{"image_size": 64, "targets": ["count", "its colour"], "num_classes": [6, 12], "norm": "none_scaled_ws", "init": "lecun_normal", "muon_scale": "original", "momentum": 0.95, "nesterov": true, "orthogonalizer": "polar_express", "batch_size": 384, "epochs": 23.0, "lr_schedule": "linear", "warmup_steps": 230}
Rows from block 3 of a small image classifier, named by matrix and row number. Rows with one number belong to one channel. Each number is 500 + 25 x the weight over its row's rms, rounded and kept within 0 to 999. All counts start at 0. Numbers have three digits each. After the name is the row's rms in percent of the matrix's.
After each channel's rows are labels from the 100 images, of 14848, where the channel reaches its highest value: "lies over" is the class under the peak. Only what is clearly more common there than usual is listed. The data: flat shapes of many kinds, plain or patterned, on busy backdrops. In brackets: how many of the 100, against the usual share in percent.
# convs0: first 3x3 conv (model.blocks.3.convs.0.weight, 80x80x3x3, standardized in use, each kernel summed), inputs 40-79
# convs1: second 3x3 conv (model.blocks.3.convs.1.weight, 80x80x3x3, standardized in use, transposed, each kernel summed), outputs 40-79

convs0.65 121:470480493489529518478480462521482518526543506519519457510492479491527496473491516530478524535508494499477483496532512516
convs1.65 103:477525493484505478491476488477532508472476455479502502492459524509470475446505484519518493479482480529458514500506498506
lies over: gear (42 vs 0.8)

convs0.27 103:498474536488507490542505481498509539510456466506512495466458487464490535539509517524511501449489499517546497507508531491
convs1.27 079:483517447501509520466510531503533488507493506505485496518520473523521484485501517511476513495502495548510478505494510476
lies over: flower (43 vs 0.5)

convs0.30 102:526520439457545474476500496468504519504447458510480502518485494503504484530496513461504478525514507485503478458496529509
convs1.30 099:505476532525511506500502516523485500517514514507482501490500515476462509482423497463514537502476489566482504491472541478
lies over: ring (52 vs 0.8)

convs0.49 109:428490528491500486509495462519487506523470510482518434489492509484522533543496482504509499491513502502485505517525498502
convs1.49 088:532522474503499510495490510475508548426530488517535544506487486486487484515500506474493501506468524527495547427519471490
lies over: flower (87 vs 0.5)

convs0.29 131:503504488497539517485483513484525476488424480508489517486496484492506527492491525531520513494481486510514518500561471501
convs1.29 106:484529505511450497470536517518507494465510500513506480508476497519485496468522515485513472511464475538516486511502491483
lies over: ring (56 vs 0.8); frame (27 vs 0.6)

convs0.71 074:505474481487494498504483495538516490468486522567450522498501465450514519508560473521514489510495505481494518508478515487
convs1.71 081:516518522527541523518524449518487505463530524480482478553505514541466496505468491482490522470502486494484517497457532474
lies over: ring (25 vs 0.8)

convs0.23 090:474497475506511524480523448482472479479437501547470525525506458481495526493533527513478522487530560534482500504512515487
convs1.23 110:518519525522492504486519491494466545569545483505447511496451536565493474462463531511497489490453494529481509513481495446
lies over: flower (62 vs 0.5)

convs0.58 101:504475464481489500504477456519484462455516498529459593502514498530509520483509528493485500531491492528478513517494500541
convs1.58 102:499497482495523502509517531461497534520479504492551467465472505505485498506486531537509506495485496462539454488477461483
lies over: ring (36 vs 0.8)

convs0.34 088:489524484487524520489512450498467519515498448538481531494478476487484537567503508480510478460482512506511481478529524478
convs1.34 082:514512518531488560554545485499512450536526506480516489482485510544481473459491509509502514504539489505496493503499522447
lies over: flower (73 vs 0.5)

convs0.60 082:467489501512484513518546455536494540504433555521492529517521507538483479556493505495482480490484510515490464493511500544
convs1.60 087:534528509494502507471521490464495536506537469533506485496508487524501534492484485532487522488514531524509512470511507520
lies over: flower (46 vs 0.5); cross (26 vs 0.7)

convs0.63 092:477456491458487484564510478507450515526502478532507483530515474500498494556511486479509520476489513490513519508521528499
convs1.63 108:520459498533520488487533467471509463450531533471505528539447496474500455490472497534503492493503509511450513474523492503
lies over: ring (34 vs 0.8)

convs0.0 090:450496480457525473478532470530456509500540480526507504511528488523488514511556494514487465526479540505481518462513547464
convs1.0 076:475459532512474514496474523529529487496448506434522516485525531470498542510519567528493551493493489480491505518490483500
lies over: ring (40 vs 0.8)